config = dict(
    encoder_arch='vit',
    train_examples=97500,
    translate=0.12,
    encoder_norm='layernorm',
    encoder_norm_position='sandwich',
    encoder_mlp_ratio=3,
    encoder_fused_qkv=False,
    fusion_encoder_width=320,
    fusion_encoder_layers=7,
    fusion_encoder_norm='layernorm',
    fusion_encoder_qk_norm=False,
    residual_init='none',
)
Rows from block 3 of the image encoder of a small model that answers yes/no questions on an image's attributes, named by matrix and row number. Rows with one number belong to one neuron. Each number is 128 + 24 x the weight over its row's rms, rounded and kept within 0 to 255. All counts start at 0. Numbers have three digits each.
After each neuron's rows are labels from the 100 images, of 14976, where the neuron reaches its highest value: "strongest on" is what is common among them. Only what is clearly more common there than usual is listed. The data: streak pictures of flow and ridge fields.
# fc1: MLP up (encoder.blocks.3.mlp.fc1.weight, 1536x512), inputs 0-63
# fc2: MLP down (encoder.blocks.3.mlp.fc2.weight, 512x1536, transposed), outputs 0-63

fc1.73:140127118112111109106132145134112095133094129150113096134119165151126091122119077116144076132141126138103141121123171132107112166092108107126170085097139172115128148132164134140119110153158154
fc2.73:126138142129123162110112143105165121171112112109162150132126165136141103129100146125134111133122113127160129112152058122136096147162103130112160166122127133120118130140122118099099130120141135
strongest on: fine streaks; waves

fc1.732:149146120121139140129128123119117152078120128191115137114101130086106111150135117132154135122126106126179106131114088146172102096145147135123074160172132095128117114107136091152103142168114135
fc2.732:127103162149137147098155114102126154177137121124119158133093163103135098132082119110117147117093144110114112145159101127134114126148097145125141154158125166133177142112148150107087126132148082
strongest on: parallel; high contrast

fc1.124:132122136150150115088098134111111161147090145156122122165097127096153125109136158126114149151161133148146104107092135172120083128123141141127127161195125092125127144128120114113088130131155119
fc2.124:138126147145123162118154126120132128159160121132128181129111164150114092099101138147138121097162103132148119100153081142144102136150096115128135186132155106122135082105158104110103104106085106
strongest on: parallel; high contrast

fc1.625:140129152116111163141166147169120076184122115124115139109101125144110088147122104131153095109123144128096167083130155120076130146084128131113163091145150142151128124115139140112118095122133158
fc2.625:111154128127153164110126119117154132197116136125151145134132149138153132131092156131123103128119136130150116137160030121130111144168108129108093170126095150119127152131140143093103130102088091
strongest on: fine streaks; parallel

fc1.361:133095145138135116171096157137126116134112176142100109126154128145133121136177104145157107145085123146113138125119158118072115149148169165132119099132122125171124141150126140179134118123143173
fc2.361:112123140093110141134128105126146136172165142125163143128123125123145113108111135136157129131107148113146119167109126130098131146148159149111102129146151151160157138168130172096112122106138107
strongest on: source; saddle

fc1.266:164121143163165122157097105142150127118100152176135142149139138058143131143147138146066137180128109151159117169131117182156073104129141132109080131093112110124090153109114123140101117122160112
fc2.266:159158147127122124135118086098144145165172130110123133123099156095110098120086130141195142121152134113121129131141108142148127102178149136088097137139164132143129115124101122079071107104121070
strongest on: parallel; high contrast

fc1.647:160138145123162146143110113149126133096109157157112100169116111093143098126148121139098129122142094165098111124153128144155079131133130145124099116092121102103098113107133092116081146100124127
fc2.647:157123134129138150170120108101142147158160134114126130117100138095120100136088126122169142112121128104156121144170088136134105133167124130112109123123156146133116108108106091067074123107123075
strongest on: parallel; high contrast

fc1.568:142116094161148113111132139101097172118131169117120087142122148069119142114137128123101132120136139137103075128136090123156121142142171111118144135087116110089080152121123087101103155137134103
fc2.568:125145154140152159083142102120120122185153121117135175152143145138160106140105141082107123147107160097113084134131044159123103125158141116137129175111105134106131114115106122116128158145115112
strongest on: parallel; high contrast

fc1.307:145107107116121105150118160142138099174084132146086108126141150132100097188131094139157099124141131134079137157124158158123124157091100097122146084119141151108102165124159126151168123148161160
fc2.307:137140141107119175126112126108163125168115115134171158139116152134127135148100131131123115119108125122163122146125046115150111129171144122097137176112118131125114132161135122093100139106116105
strongest on: source

fc1.477:109108129144120092120139133131134114194117131114119146135131162137148112179126101127119127101142111152137137121081174125120095149093130109124124126122158130140119120111144139141167124151132118
fc2.477:105157143110116186129128122118172109172126116123163141128136150138135145123086164118121132158121130137173118131166036126110113150164120142103134154137141124103125137138138115086114134097105112
strongest on: waves; parallel

fc1.52:096124160159124155122102101103156111108164112090175121119089117109095141122149145156090174132120130121155104166127096137132147160139096142083134125173032108117120155115077174119114150131135108
fc2.52:120130100101122147174130138102125095101125151166138146149107108099176129118127077119126130097095144111134156134130182135113131141172125135183113169169073149143202116125139111130149093126124131
strongest on: high contrast; turbulent

fc1.588:147114085110146106117116162138086111126088138175078118149123130130111080181117085162145105150137132135111107123151151144151160126131102110148130091141179124123110127134138115140140138114164103
fc2.588:128153131116113153111118118115160138189122121089168134138106153116144124136100144099135128140120128145146101135177053120146116106165113118107132161148077109114124116125108120084091129133140074
strongest on: whorl

fc1.429:118083136096124087111147155135158087173111132144118127154166135113130112162138088117132060121132117133098164129120160111096140170084127115143118098151140167129111150125158127145158127148157144
fc2.429:136151142126131180110118097101155129179127126131157125134130147138141124144100150139138140145115138160162106131134048116134110121149112138093138191127097108112107147153128124088105131093127115
strongest on: waves

fc1.154:113101128125113143121140164157145109166105118141124111126154133114138107143124116118163064134149171114082161105106210095108100179109125112142142118125160133122148148102118134139151126135183167
fc2.154:109157126143121154122118126100171114165103105127163134139134176116123113126109133134141116098116130135163112146136046129123120118163125113114141173101102117112131147118124133089080133116119102
strongest on: waves; parallel

fc1.656:114126138082089119143135139156118094161111109110102110122144134173119112166149116134172103108101147164117157120102144092120108149112103103134143135154179145123145168140112151134183109153162167
fc2.656:133145151125114170113125113108172125181119112128160138103141157129145119146083139155111136139111136122185128128125072142116110134156111131097123167095103149118134154119118124105110116120149108
strongest on: parallel; waves

fc1.50:121115142112102114118127163148135089150131096151093145148108149133101110155112085115135084113121148121138160106114155110089141174112104124121161080110145155134128140135160133139145111168162170
fc2.50:115157119112120166099119157099180115186106107114146141123112163114120127129092129126148131114134150124170090133134077121121118134156123103097156156116111134105126137126130148085131123136123097
strongest on: fine streaks; parallel; waves

fc1.536:145081118124113118078136151150148126195121100142092087125137141162128082161122094131172082147165139114095153105089148120148093184128123127153125087142151134151125133114147170135151114142132139
fc2.536:147141127099111164138131116118152129151120145128159159136126165119150097132105139161128118114138122131172126115140067105135112141161135132096133159146118102112108120157153117108082135116111110
strongest on: parallel

fc1.186:115104125133144113124140159145162072142125129151133116122124168139171097152141113142164084139145144145130141115103144125122089169102123118136116115109180147130096160107112139169167113164178160
fc2.186:120155149136115177137140115100183114182120104126156131120114151145130109164086141132126113148130133130162132141157054145119111124169104132115142166138107127128122144126108129109099129098114125
strongest on: waves; parallel

fc1.174:129108082119116079122127146129116090111120141123134136120141140094117110125112112118111090131171112101110159138133133130104152141158127100154190144116126114124113149133105148132169151162168142
fc2.174:127122129125129167099150131112167110170114123136129153120128187134147116149103154130116115144135127115166115128135057119135107130190109132113145169123123120130115170133126141102085130132134111
strongest on: waves

fc1.319:115150133098106141138117134105127125122096135104127137145160116189152136108154108150161128140127141150150125124122146121107123143107173137138108123140106157166118156134111132153148111142124147
fc2.319:127138110112106162139091087128174140177134176117147148095163076120126112103141167146159146115112134094148113128125155116122110135116157130133106140117127126136153121154135126137113115065127115
strongest on: source; saddle

fc1.764:118099141119097093126138160140107073167098097104121161122098140158132101135133097128178120084144133108091129120120173104106117155087118098128138122158152153120151141115114140165177107151136132
fc2.764:149150128125133171118117118107164121173124115124158124148132166140149136134091134140145125145117106133167127102162039127158137134176113128121142164115095129112121130153129115089111133124139124
strongest on: waves; parallel

fc1.465:146120157137124100155124171134153119147107108167078104144121143159121115148148105080120087162146138125119116144076134142112152142070113135111139117131158154109125141126100130124138142126166129
fc2.465:143128140128128164115107160096162112190119120118137125117123181122146116135093145138099110136151143102149118128171056138142110131174088109121133151127113141119111145137131138111104140123127105
strongest on: source

fc1.169:155126149121133121133139127160116078160127122167098153108106142134138095126103091102126150101131135130125180082120176115094126134101121107117114094137132108133133124138113135150161145144136152
fc2.169:143125119141131161128126129099170127162140134140147134122098143128123125148086130115119130126141133105179124119155057122138122151169127139098136203125095122130109139130129135099109123097117111
strongest on: fine streaks; parallel

fc1.653:090110153115112137148121118119127109141115173136144149129112139160154147160169118081167126128123123137130171155133143087101107135087139148113085136146146145105133171126108118150121102099139131
fc2.653:144126119114107181121118128129116119181173161108158131111143124115134121089146132132139135131097149133123146150108151150106110133100145150119121139163118135126137129152114126151094151105134135
strongest on: source; saddle

fc1.575:130109130110119139104129152120130116122116080114111128134096135145129077146137097145185120112110132119110135101098157133110112158121098126109169122129161145142149131134152143167151082146126110
fc2.575:144107135113104168130147101109178135196130122119144144124113177147149110136092143129114133146117108130151117132143045130122112145157100133089144176127122128123107158132135128121103124109104116
strongest on: parallel; high contrast

fc1.164:129128134117156107182120143138136110139107105132116111143157128083150092135146131141131088148174078127137086115094138161126091134101109125164113129117125131144087106127107081148124132156150119
fc2.164:123133121117124156114153107084156113169133114112146140133121154126134136121092129125142133131121132112145117139149050137132097119170141136097146176140106120123140115147108119070085115141115104
strongest on: parallel; high contrast

fc1.570:148125121154139130103085163140129129170105151163110126099133189155107177144113114128169109127147098148135121145130139143151135147094102099139146125100114131109071131090119155114175147114144135
fc2.570:127147116125126159093125116126158142182112108119143132120124177122134111121097142144128115132144127138154116136150029104136138138148125117136135167118114125124140134136112134103110141114119116
strongest on: loop; delta

fc1.228:121108116120103114098140138143133121146100112106130124150098182143103106146112113135127120122162134111069164120138160126092147154084099108121153115107138196131148128087106150131140118149140182
fc2.228:127133132125106162103147130102173132181116116107158140118117163119166112129084136143136122120125125111165113128138052113175104152177122121099139173126103131109107124142126131061107136111116115
strongest on: fine streaks; waves

fc1.678:125108103127124091141146158137131091150124117118120136104101099157095093134131095131145111148112161119123155099113177109096110179115129120106141105170160118153127103140168119114120134131123129
fc2.678:125149128120113177092142099115161129196102122106148159119139158133150125157100148115130114123141119118170112128141059128110119145187111136106130170120133127135121151143129113096107149105107110
strongest on: fine streaks; parallel

fc1.558:109105143121119120108124125130160145099113139132134111094138158163116143159157132155152138125117172171131115170114135105138135133081183159138108111125145131129121172148136126142133135151141122
fc2.558:108131133099123154115143094126148112170162124112139132124158108128135095123127114144187143129083137129128129122127135136104132134108155123105105149133131159137181128139116142138124126116100158
strongest on: source

fc1.750:114092145111102143135143113134131122134101157162140128131171091164162138120169102121139131153102137131140138133102138087122142146122146120129120085111131146156154135141131115145135104141156127
fc2.750:110117152115102148131134093128149124166127148102169168126162110153140100101135153124120142110117135127142142160137184116108135144114154149138112167137146152158144138153155121135104120120102139
strongest on: source; saddle

fc1.360:133157131126145128116106155106137142116110125142107134137136130106176108135068160139145153125141118136115112128149107153181118087140113134098150127095086106122130104127130124071115103103110059
fc2.360:149128152130107144111130127107136125107210124099168163145108102134139124128119131112151179123126150132159110106116143120123151116166111119113134153158154145105162099132138129080117090166070070
strongest on: high contrast; turbulent

fc1.356:142123091137152148161149112192152160113133162127132137152117118115136126121115150130111112133132124130125130143102147120132121148125138119119101147070146137148160119123101118165150136138119139
fc2.356:130159130120133158135098114092108154155140129144121153159121156096134142095067123134143140138133109108150075121169081161128100090152124162119147157128093095113104098155140088097126143135121124
strongest on: parallel; high contrast

fc1.69:174139122139166131146110125113138177136122129123157126124139142115176127188157130116099135106134078164137095148123130170090140095147110138159120112090114094148132156103147125132098127098138131
fc2.69:133101196125137157142150156095122115176123130106126148112116182133166097165124147110121072094106150113134124141121059185109101164132117048079161169132156146122097126119091132124136150167125139
strongest on: parallel; high contrast

fc1.615:135103133136100096132153171118117064163098123124097148135090152139131105139103106130135090111162120128134151075116178083122133171114139110136155078134192155144152143134155121110161114154175154
fc2.615:147140125130126187108134121113180144204096119117155145119129161118136130158092132113138112115118121113161108129151048112140111130150129124103150185139125119118111122128105125074099128100109117
strongest on: fine streaks; parallel; waves

fc1.190:123098109121120116140123171159134136156075146156116124156119158151155101163165087141162098133138143143108124114098168076118106157074134101126132113127163134117080158102147154121170078148172133
fc2.190:118152159110142170116123113110177126166105115114150151130130165103139102129105122143135137117111137141176115118133080132152104120165120137062139187130091135132109135153115129107107117109110116
strongest on: waves

fc1.598:113152156139151122138127115127122137095147178123152162198088118121137151126112179110111180110133131098122144174130108121098138091120100148139074135149102143158125095132121109116066152109160094
fc2.598:143111112119096122150138143133157148126143106128104126131128112173106129124135102130138139138153163134126162123135167150084133109142140193101111117102118130115135097156130099157096077093081122
strongest on: high contrast; turbulent

fc1.746:112127127121143129153118113123127157123117125119137119103126127174108137122147124132112141153111125129148144143112110094094153160120167155129111125090141121149127145159163140146166099110181137
fc2.746:119116113109111157110136123151156126191132129119148145102111090118134123114178192142171145142132133132108155145148146115137131122111135178120103117149133133145133127143128134123105112128121106
strongest on: source; high contrast